A small encoder-decoder image transcriber, trained from scratch: 64-pixel images.
Rows from block 5 of the image encoder of a small encoder-decoder image transcriber, named by matrix and row number. Rows with one number belong to one channel. Each number is 128 + 24 x the weight over its row's rms, rounded and kept within 0 to 255. All counts start at 0. Numbers have three digits each.
Before each channel's rows are labels from the 100 images, of 14976, where the channel reaches its highest value: "colour at peak" is the nearest of a few named colours to the mean colour under the peak. Only what is clearly more common there than usual is listed. The data: analogue clock faces.
# convs0: first 3x3 conv (encoder.blocks.5.convs.0.weight, 160x160x3x3, each kernel summed), inputs 0-53
# convs1: second 3x3 conv (encoder.blocks.5.convs.1.weight, 160x160x3x3, transposed, each kernel summed), outputs 0-53

colour at peak: white
convs0.22:160073166120183124108155107130090151105128097151127096133107097130203119176116098116101111120101143108118154136124135159147123145104140104175141118146128127141132
convs1.22:144149121073132108143087134087159159103135102171137111103145156129159114093126175120156135132150104087123129120124102126107131085165130138159111114137140120133113

colour at peak: black
convs0.120:088147138169172115092146138145130171129165118115148105116120117132130158106113119137129120099113105112103176138111161130125104148124113179128148105093126113104150
convs1.120:119154076152090139145098169104113160202143138143145146118147135131132181148114101153142117142119116166132091129128114156122124154099142093152136115133133160156178

colour at peak: grey
convs0.107:143143127144107144119112134122118116125133110112086151119170107116173089113116094153131118134119139158134113118187121116113104101105169151158069109154130122096150
convs1.107:114135097120116130117166125155137105129174120128145127071184105154109146152106120100115189086105158108151099156111136124129133133131135143102138106085126136135124

colour at peak: black
convs0.115:074086130090181146117140153120119109068133152092136120114124149122106127114151087135098123125095078122158171160108107132135158106135119123138085147126116093099169
convs1.115:135157151126118138119108164162174117068117128137112106124131139085137119166141134131135108156144122114139107175126133151112136146145159161145114181170109101114093

colour at peak: grey
convs0.24:132109170146160116115147141120134077147120127111132124122152102109114099135117145142122098101167137148113132115154103124115194110121099143097150124135114145136129
convs1.24:110126100161115152149049135104160092140124160126109108100164116142116132137135138133105139116108136143156142169131131153107088087129136100136136097133158132126100

colour at peak: black
convs0.109:128138137129099107102161123127114135128170110105129084149108156143155128061135140117137128107151151137113152120126125114163123109126129099112079101103111125101116
convs1.109:126149093146082089122110148134155174107148157154096096156107184143141134124154161146102152120145111141086112156126109108126120152084131125154115142114101137111180

colour at peak: black
convs0.76:109125132087163120112123158120129140117111171122159155158172138102141178075179132154119160102170091136126132123124118143128089152113157096106147139112150085136150
convs1.76:156140146141159192129147134107086142139161104124157148119126132142148093104092114102112144124134146121101090089133137089115155111112098105108105160162139170171103

colour at peak: black
convs0.124:104118107163125133110156157126123092139124115109118121154178098121118081103096109152094138139101119116157107086124144166118176114089135150144149140140126120140089
convs1.124:146159161110124148146111107122137112169073100116117149121152149137089163124147151110118133147174090159086138131109152140100139099131115147087121145112176119137119

colour at peak: black
convs0.98:144084149102113115131140146134146118149185140145120122141138139134134130088107095141117138146151137133145131166108126159130173107067132131147121099119110108094138
convs1.98:151135122119139093144122092120158101164171137189075093129113113141151121161076091201149127109128107123147134127100144134129125110090145151100148123140141153131177

colour at peak: black
convs0.137:074126189107125142140118159126140129097126094157103117070120108165165094148120074127152131103115144140117126112142095141146107147103153130129110114140061144092146
convs1.137:107152150163166132121140146144125113112133120126098144113174089146132115103152074122120125138129161134146160151162176136121124127144127143142149109088129141160100

colour at peak: grey
convs0.95:153141108150186127099112108131172120144145171070114103156137132168139116150116140168107140124137153134104108132136088132163155087109098110185131138116138133143150
convs1.95:139168119108174169131148101130124138117137131108156131131136156169155111112095138162105169121112137093119133104137137082100149139143135211070117131119136078137130

colour at peak: white
convs0.100:137109095151172177143124108124121124128094172150112146120136137122114098087161171134133149069116151116126166131115150122139108137093139151075095121042097123176139
convs1.100:151150155077071090119097152098125099162127132111070131113133117119139119162124099133105105124131143108108100157161113164109125109115142086122153120131152138163160

colour at peak: black; white
convs0.90:120150154148133119167126147116177118139140133127117129103074113154135153147132124127063083091132155120084158157131142134097108127164139141149092088094138124151129
convs1.90:142151165103130084112175100159112086173062142123166157122118163127106160166111136125139111138129148135113132128117068131089137120128164131134118153134143127156116

colour at peak: grey
convs0.40:096087201132148109117149160148171165100168128120144116112128187102130121131096139135096118117137119131100119123133131138124169154162101131188123143113094180089121
convs1.40:087147117112088089141122134114154135102128129124086115154142105110120123143121122127189170131099105140081115151124131147114187145089112082165143107081122126127125

colour at peak: grey
convs0.106:152182129182140087129121123103132123046112104151105118186143113147105098104107094144101096145129088185138164124128122111139115139102164138115117156128089151139118
convs1.106:133165145154095135143133107137085148116122120095131098133142146093122129114142104099127152102129147157103111088132115108104161128144132101140128119105113173129086

colour at peak: grey
convs0.2:102133145115108137126127156134132119083152106137137118155146109101137128146128161115094130124128145148142172114132132149110097141157154150201090082131108150121117
convs1.2:146121106139084107143132133120129150147150179075137096118130148133176172107174149110129162089114094139118150120127113122068129139132114151120179096147136173156158

colour at peak: grey
convs0.7:158130136125084168088127185132125119099164110162078125132127132117133137141128128143144102098121105171148150133136112134099147119135138106095089097130109128175135
convs1.7:113151142183116148138132161179120122123115124138165098153145095088129169142166116107127113112101112131135090143133161098121112146137123135111132126127117122153092

colour at peak: white
convs0.131:163115089134115169097110147142146105163087120116162136111107123129145150127131102116149118088130115130069157154143117080127114135145121139089110117108111076162150
convs1.131:169110204118113122146144112111109140189100096111095174098108130115128127144114136140105100143134117123086139130131108170134135150161119144136109165142129111145121

colour at peak: white
convs0.28:167152097110095086164111116159152116088149145170135093133121130127187090124128091134125132130099143120140135166136102156142161148155058123107115122124110138111134
convs1.28:133112130110139097138113152136148078092129163169126125115096099172112122150110136117155090131142109061123173130159144144105128127114125159172148115084153096114101

colour at peak: white
convs0.140:112156189149120159131107130142138101119162116087156100168076150117178144154126125096144135109119134131115125122155103140132129161139074159116095102117105115108108
convs1.140:146124120142097180139130124095139103130111153124163076106107128129162129124131098130131143097084129137130107094141099121129092112108080143147135121115156137175147

colour at peak: black
convs0.75:133119141164173143088117107103168155076111070100147112143141146128152132099083104132168105091121136129121088161101113106098134135137100122107110147119099175160150
convs1.75:089140078169092136127097120183127096124122155114142103099143138078173133153143122120125161080126149160116135122164120146123127125151113141106121089101152130172099

colour at peak: grey
convs0.153:111070130094133153109148145153147142112157108135131132145117112111118097177107095098144139163159128138165161103125101178165138136125145142086139147117132123095147
convs1.153:114122199149108133145119142086142110115126141103137110141126104154098110154056098140162159158141100124134138163123130118126132132075128126088158127104175116152142

colour at peak: grey
convs0.52:121130130133144111150115101145132113111132101109131143098154087107116084112126105132130095095127099075177154117127152142141134143120139146178118156099097150153146
convs1.52:160142100133070117122143122123145177094134105138114122170152138169145107094163154094138145112142128133121100173121095127102168111147123159127116106139124154137098

colour at peak: grey
convs0.18:145114143100144173131095141092141115113137163129150188108156121111120091137134140167120121138098106099173152134143137175118082118123124125110155129133167124105142
convs1.18:118172125126140118126122079129175102065073116178146130147156116146157088118137091119077123119128124114135125172120138108144147131139119087072174123120124127101130

colour at peak: black
convs0.92:085109127155134149139132097108109114102087141120075104106074117165130089116097123111181129105100138132133109054127106142138169103148160134102108134119099113095144
convs1.92:104112097153115139152064108161135111063113141112140133126176139135119136150129155116123126158106121184139135148156135155122147102147135177103119135189125097113127

colour at peak: black
convs0.65:119118159126138201118058149136129117094143127119114127161124130110156065124087112171132114153162137137124155135142129147130111104129144084168098119110122136114152
convs1.65:122135135128170198094196109151125119140134119124112125106118128102116095057133153149125133082155115126126139105118126116132161152088116129111131156120123135078111

colour at peak: black
convs0.112:135119108142120103141102162117106104159114145128136138122116113138139144131098138125115155122109143154080149157111113080125074133128113128158110098097107126132142
convs1.112:119138150113113100170180142146115132133088103096158163143172126114110143145186148138109105129138104093106165105133084115127171102153165165094100168123139122100092

colour at peak: grey
convs0.30:130115149112094098113137171124087098160124106096104113144128063147115105098127089128143122182112127150145101118113138085126095125119154143109140142081143096115135
convs1.30:139122129109119137159123071123149111109109138090103127156115114096148137082160135063089148120114174124116160168148115091141126111145132147108148174155118118157127

colour at peak: grey
convs0.46:130148105104105124110145080108130103105078137114069128093164131158112111130143104168124132094148132178148163092114101175113113109120101099143095072115127151139147
convs1.46:111129094164134103084092157161082099134108147109143138104148130120183122123125089085137129102137170143147159122149137162115142113125176099152109116149122151122087

colour at peak: grey
convs0.66:125157082109153130126143090139122150145169131163155142084128109176116129083131130138116086107124114114129124098123133123110174133112128098099133141077106147102164
convs1.66:148113150149154141092092121095155095146115137149195103114131116162117121137122109135146139146091140157119164151164111111169098131137106086128109097118176131162130

colour at peak: grey
convs0.29:075142128169123127107113135133113131071099121091100122117109080105117110139136102139122122130095108154140126115097113144131153102090129151162100118083123116096123
convs1.29:149155138182121121130104096101096121082095081131147138089162136129121123126090091109099134142101128102124181103116133144114140097148097153116151111092182108124110

colour at peak: grey
convs0.41:151116142126155072140095159135111111159156132145151147169134120159170103095147093126149073151108148136091141139148150113117089130096182160120121117143113108111144
convs1.41:166152166104113151130142141099124165151140162118121103105142116178109115144147147118136135098116103138129124115128143119151155116143148087117139185146167162096128

colour at peak: white
convs0.14:111140152142131134137115130151166113133132131152151116087094134150094139125110124143099130165108120060106160125149155130122122097141115138087124140133156141147088
convs1.14:132124168111166109111147074130152133153096125152107139096126116175134127128107103130147137166122123119125138156096116124123145102125119124178136129112148098144116

colour at peak: black
convs0.145:120081103084102115083159107168140176112162131163092114108088107159092161129067067111162146098089142124092092137158110143146105116118132128103149126137138145126132
convs1.145:135108170095116079132150145096109129153145094139135163143087148135135136123163146144170091116098162099112175115101139104127138126116131149157136122106172139145171

colour at peak: grey
convs0.88:121113147124098158111129094178126138099111167130126130114103157140117082137100140124126082141088141153134084104136124165169162126142107187092192071128099142122136
convs1.88:120120142157139138149147110171106074108107156070111145103178095131126149159142113115121156148125139127121130126127124090111061126089142132101160120148153127117113

colour at peak: white
convs0.68:166145166074129163131144121144154149121146144112131134111173095098140110107133092107126097157116128114120114149104137123081120105121110133154106121143113146107121
convs1.68:188113081143124112137083100085133148144130145131106133142115132135141141092135150108156183122120129146116150101114093128108147085160140099147146144104114110174177

colour at peak: grey
convs0.113:080128133172051127126122116170123123116186158104133135121136101127148089132097135106130114134148109157166133095125126144136149114178136141114135124124125155110127
convs1.113:143156175146137114168136124105117115128102065117108123122166093111111109159125101134155149148135142105102158121130118103121170142138139139091140139080136155122125

colour at peak: grey
convs0.130:097106155124117145137132072164157145124108097089151149128149124151167147166036125113126104136120134126089114132137098164132100121117161129141114120133108128121138
convs1.130:112151140106168157125152092132173141129095102121155146140121125092121069094121165117138149128155132124115148126129123119155151128123166148110157133104130095111128

colour at peak: black; white
convs0.74:196109148150157151093139157103151143140126120110159137131089132130151213131173130147142119098149104101142081148127093144136111152129090152108148122121136133100119
convs1.74:077163103183115168108106125139091147128144149116135125116094109149137126100114139098185125117085134115137102095149126121160123119126122108162113115095114169102103

colour at peak: grey
convs0.56:124140109114141103092094113112110141138121120126161062155106135097116099142086137102102091160136126134098092094091096116192146145134082155134147078132141097109113
convs1.56:130159148173117119139138117157124105099125060150139134131159110160055143129137141154126147137141142131082159168124119143124125123142103150104134143130121138132126

colour at peak: black
convs0.104:131096125119101138130091068109131134108132087133110122122114110134105117168135083093119148106151193154142154117181098144135148121129109117158116095115144137108120
convs1.104:106146116120144124085161127128110126102170069085083140153106126178109142113135151159140142118133153143114079123123113136136101125134130134105130123129117091094108

colour at peak: black
convs0.143:100067102134097103153133181141148130094109106152136137087121159143127134129127143134125152084131130090098173096133155149165155129108160120052141131088128122139127
convs1.143:119131133127128146143078091135109137105147122110114127111140135131087092115084164170101196170149069119151172190122098138120119119146142147121097123128166139091138

colour at peak: black
convs0.34:143153137123133124111091147088134121183133085107104109102148123120102145119151122109106144118127144142075148148122114137112154112100140184162091141093098133160101
convs1.34:111150124149143148153146158171114106124141071123132108136128119135114174149130137172084147114109161146095075090161138119115138129151132137111135106064131132145108

colour at peak: white
convs0.155:105108098094088130126136154164120100061127141110132129100126139184094076150109157144123151121125124150105122127151129147144145111073166112102094116162113136117158
convs1.155:102105090135117133153140149130159123122118154147084148121177112172102137153097104144177112159135115117137070174159141112141118119133119093170132095157114112095127

colour at peak: black
convs0.117:134111117081088140044099152148131155100173102167135143143109098116106159133122107127154112115131093091126063137157136176112106133156073156130155152144105125079133
convs1.117:133122146144099152132150146111056147118128082152161134127108126142096117126116102162150138111158137143143127078102139099154137131130151145106138152101128150168135

colour at peak: black
convs0.122:133154130133123105111139106077125112115139130099133139133132138128107132138165152147130123128163153160139143087143125061110128103140113140208078057123091083125149
convs1.122:142148115153133110095121117181101062099124141079122155135089149108124131109145155100119127140120155122116105152098134169091131112132162132110119125116094110149090

colour at peak: grey
convs0.31:137121146133107101124123151154140144044138129106163149125144103120144099136072155169150094121141150094188170143173136118101117106117137095125106175149141103120092
convs1.31:147162140128124090101115113076155155089126091168096110142138107161155066141123142152145132127142138109138137126088148130136150132143133148095134127079115090117147

colour at peak: white
convs0.82:136116063135101129115147165159167114129140099071148138138099136119134181115122169123138108155129117110157174122154144136138120084151114114118126117126122099140154
convs1.82:138096148091118126121140152130133145182166101129104127150124120124124106123140145145142207177136144109155114127086126135114115122160137123125141107089145101116169

colour at peak: grey
convs0.78:142146106117102131099090075157209079088134149131088155150095142118105096095124155131097114109165097150156119110133167166099114094118128121091100134122104109078090
convs1.78:155126091134175132130102101120151095129109149140126086095147152156148095151127113146135149116102137151163144144170153126089116138075101117091161096119190102127115

colour at peak: white
convs0.110:103132136117124113114108117154165114104098103118112129124132123127139126155109095099163139103146068161121141124136087140170095114099096154099082081123082138111122
convs1.110:163080159135098131111126173110115117088155125142146124138096123116099122133111154150142114083155124130097143146141109124131092136119113093162152102139094127141107

colour at peak: grey
convs0.20:142111136120137144075157145107144113110163126141138050150093150093131122112156199094152138102164123121131132108155094168100077171153133114093127091137100139133112
convs1.20:143115124161107097123137155135095146145147150132132126148125141130072153127192143130129091160151117105117097133096125078104103164087113076122107107098136152125139

colour at peak: grey
convs0.147:122113086173121093104119164102098123111113128149151121111069123114145122158128167148052119136126117140087150129129120148116121112165161224128137135124102142129122
convs1.147:135154108144151141161152118151158128159116125148114151110133153113112129123143148151165123132109126147121085134120124136150120144143085031100120125118124180122132

colour at peak: black; white
convs0.23:135134129155096108130125129151114086121177109135169141130152085109132111077152112102132105123132120129163122154118141118100134133097121094128110078085159119211147
convs1.23:166138122111125119121067155094134176160128089150146137118150155124126135133128143111093119156119102114145154101140173142139129142170110123096092127129179110140104

colour at peak: pink; white
convs0.127:155136111115166118116114112152137186141118122114100106170128160132148149126166121148113129097114110140078115139127125169124116123111081102128114141090087116119118
convs1.127:155124135088108133125129124101087132125144077129160116184104145153151133090132115143122127161159149091075116072149120118089111125131187128147130137107160141124174

colour at peak: black; white
convs0.91:122140130102139131082106117147117144099151106105115154118081094154129099109174116107106139111155113125133161110139084114123095146131118125141107146105126127132168
convs1.91:098145179121150154160160126091120168135161068123117131154147133124101140100169124086116103136138127100132074136106115137132104146143132114139088116119118097091159

colour at peak: white
convs0.118:121146124136078135109117095122164122145112087110121067096088122161109158134150148138165124111152135093097112126106127144138106096145081167113153126137143129065162
convs1.118:112121125140114127166145081117115129129120140101092107101112133122097096108099181151113104152145115133137146175096089156079117136129155155148138132162115144115153

colour at peak: grey
convs0.19:137091117146107080152105116179131094090141139149144101150109115121128106135146088117083122148127150169166148115144125140118158124138102107140119125091118163064100
convs1.19:126168115106180175115170116132138105115115122109086103143094145088144091117090117103133091106114117144192145115141123131108138116101114107113126090128151132146077

colour at peak: grey
convs0.27:147104123120072106144129142158113103112049112124137137100095062081175130126132133179122118115147153141108095124164142090132103135117168144147147126146115122118087
convs1.27:143123140118158090117161100139193105109102139095118159087123101165178081151069135140133128148125142120117150175168152118131166097141109150100153144142114106115133

colour at peak: black; white
convs0.150:080144160127141086069110192144134108141107101153121141126158093119147109141087085124134148108115157141106117111120121140129108134129108133137034116113100116131115
convs1.150:116138162173131110152092133145119079139119114143135116114129098114067156172108143096095074090123081105122147164134151151121111157139115152131120120146149132136110

colour at peak: grey
convs0.116:139093115142107137113109174141099117116151127141105155114086118114140117153160118155106125138145099089147123156114115107123127155134109135127103197105110125084135
convs1.116:124053150102167090097153159084120182148169133153115100082138107141100131137099098110132121103115124073177120179135151089112137122114147121109150117130154138130124

colour at peak: black
convs0.87:090180140166114136160129118115129137095159152118122150096134097143114136159177124135083114106120148167138135121129138143161128123184205072133098101133132111131157
convs1.87:131108123078118122125122128079131131117142115112113148114163124142139118102090171147097156145133123136129107171107141134109151081118120129091155121125119133077157

colour at peak: black
convs0.16:135106196139113129088141122130120210087121081137129109120104123101170118142089125120103119120115142136149066165115094091124131075094131146136106115155153125146107
convs1.16:159145068151165139140154124152090100145131108137159128138114142123127074065112141130146132167155130093110129133122115134114139113142141118143186138089074137134154

colour at peak: white; black
convs0.79:118140133115115144105149114114137130154125121093127125144119116138118106138155088154122100126120162107129153150123123136119123124126142146107091131110142132102134
convs1.79:114148105118068093138154140178122144144112136107143134100137140125138165126154129124159103101120106108110087154164116127134174090125119160128116124121138133150123

colour at peak: grey
convs0.35:138150150140091126133174097142143149120131117123138150151135109148129113152083135135139135141123139123128120115137132135139077121143147153144113120156140202100112
convs1.35:118163100135109152143107092099159115153147122108091078142126100090112146132138097118134147150124130116104123099127155151130129134139120121121132110103089156146140

colour at peak: white
convs0.49:105136128154110164094060121117110149124124176119147136108127111141139125135176120120098128105066140111130188137152147119166109114127149165098130173168121121110108
convs1.49:158144116132135142169134111127136148140142114125068154123128129129127195110110178095088152187115134088108139087130161165191126123149134106147161124117115142095155

colour at peak: grey
convs0.132:081097114136131092137130105111155146122112121144118120105080104109090124129081136129133139096081109165171154111120136189112142116144112119154147176113080102098133
convs1.132:124091096094151134135121088103171111105135132138079137122138169131087103158103152100132153126118111151191134159128124174109111096099111150130139120140127118079107

colour at peak: black
convs0.3:124132167106130160087112136148153132066153108141166114138115128131150130134163138118182141107127149131143105149137088177146111138117131079093107128143172167127105
convs1.3:143128147109092105138170138129139082075171121129148121098135149082141161130142115130146137088102199147117125145098107131108119161137109159071099073136086122146118

colour at peak: grey
convs0.15:124081106125111126089086112137172132113108107133133115123111148129134146123149142139137112148131118164142136171119144148110171131138099101133107125080141121104158
convs1.15:071131101093093133104125123142143084159163157091101158128155150158129101121080118120115130155159151064190149121178114138129138155147147109130122148167124124094121

colour at peak: grey
convs0.149:128114137151123142098116094108171134106119163126113108120060146101101071181160113123128133123140115144158168104130164120077121134137135146163104148111083130111095
convs1.149:144107082128122127100136075116163108110164143126115134112120106144114153109091069158161124096119132164144122138145141125119132115160116165123158135140120101152153

colour at peak: black
convs0.45:132188133156143142066169125105108131098119130162138109092101095154162117137123094160120125085152122118149143115121100138129175158157107110116057117109097102149130
convs1.45:136149118168156132109105163165103101135158122182187127099130118123159135142137126108099109130093133134124148109169140149117127113131165182121121103129132128165101

colour at peak: white
convs0.6:100151119107134130190108108121119120117100142167114111062101107166104120145124111127107092107124162104103171100109110129120109114139113130141121111141166137153125
convs1.6:090148133122085119101148135124094135184130109128133154113108144137089168145149149169100119158142114113058154104106141155106104155154127139135140144126150151108159

colour at peak: white
convs0.157:127121148116112138116134086164114159117126068155133106131116131074126132147128154162113145099129122166165151140130115116108162103108096129153096146125090124108109
convs1.157:133113140110163118161120126112098145068120121082130152081131126121138118097112156164153139129151118138134146141105172109128187124131110154101113097134105072150128

colour at peak: grey
convs0.11:165119100077148132112163128127164106130110163112099107123174131157138136110103107135145147111142130144137124092111150123102138102145058129123104131092118130105113
convs1.11:189142115117090145134072145095142149132116136104151100122127156140150104106141147107128122147137098115107125127135126170137142111143114088157153139144122114126120

colour at peak: grey
convs0.80:151139116135135139108131150071121094116128132092112122135136112117139159144106115133152109154102116093104141095113110104167145105137148118142122142127114100097101
convs1.80:153148150108153127119165125122124141185125119147138138135120155152129100115119122137105220103126139147176129120105121123116131160103123130104146129082179114151101

colour at peak: grey
convs0.10:174130112142071146126152108112147136093107088131135143115078092107181114114078158136127134133106111133161096117144071106143125104086141149127091134125123105117123
convs1.10:126129135139111125130104114154109094096122126123178177117165114157141160115135144094094096093151120128159162105137126126150141076125130176094109120163138139125142

colour at peak: black; white
convs0.61:131144156163121105086097145130132138121122153157149119114105121129157133122134103146117111081153124151097145125120133113099140104146079140055119107147112119171120
convs1.61:069126099179144126089140118136094118169121144117147159141093101089088198113107109155123104136098188147143133090167115096130075152091133114107134122128140133144170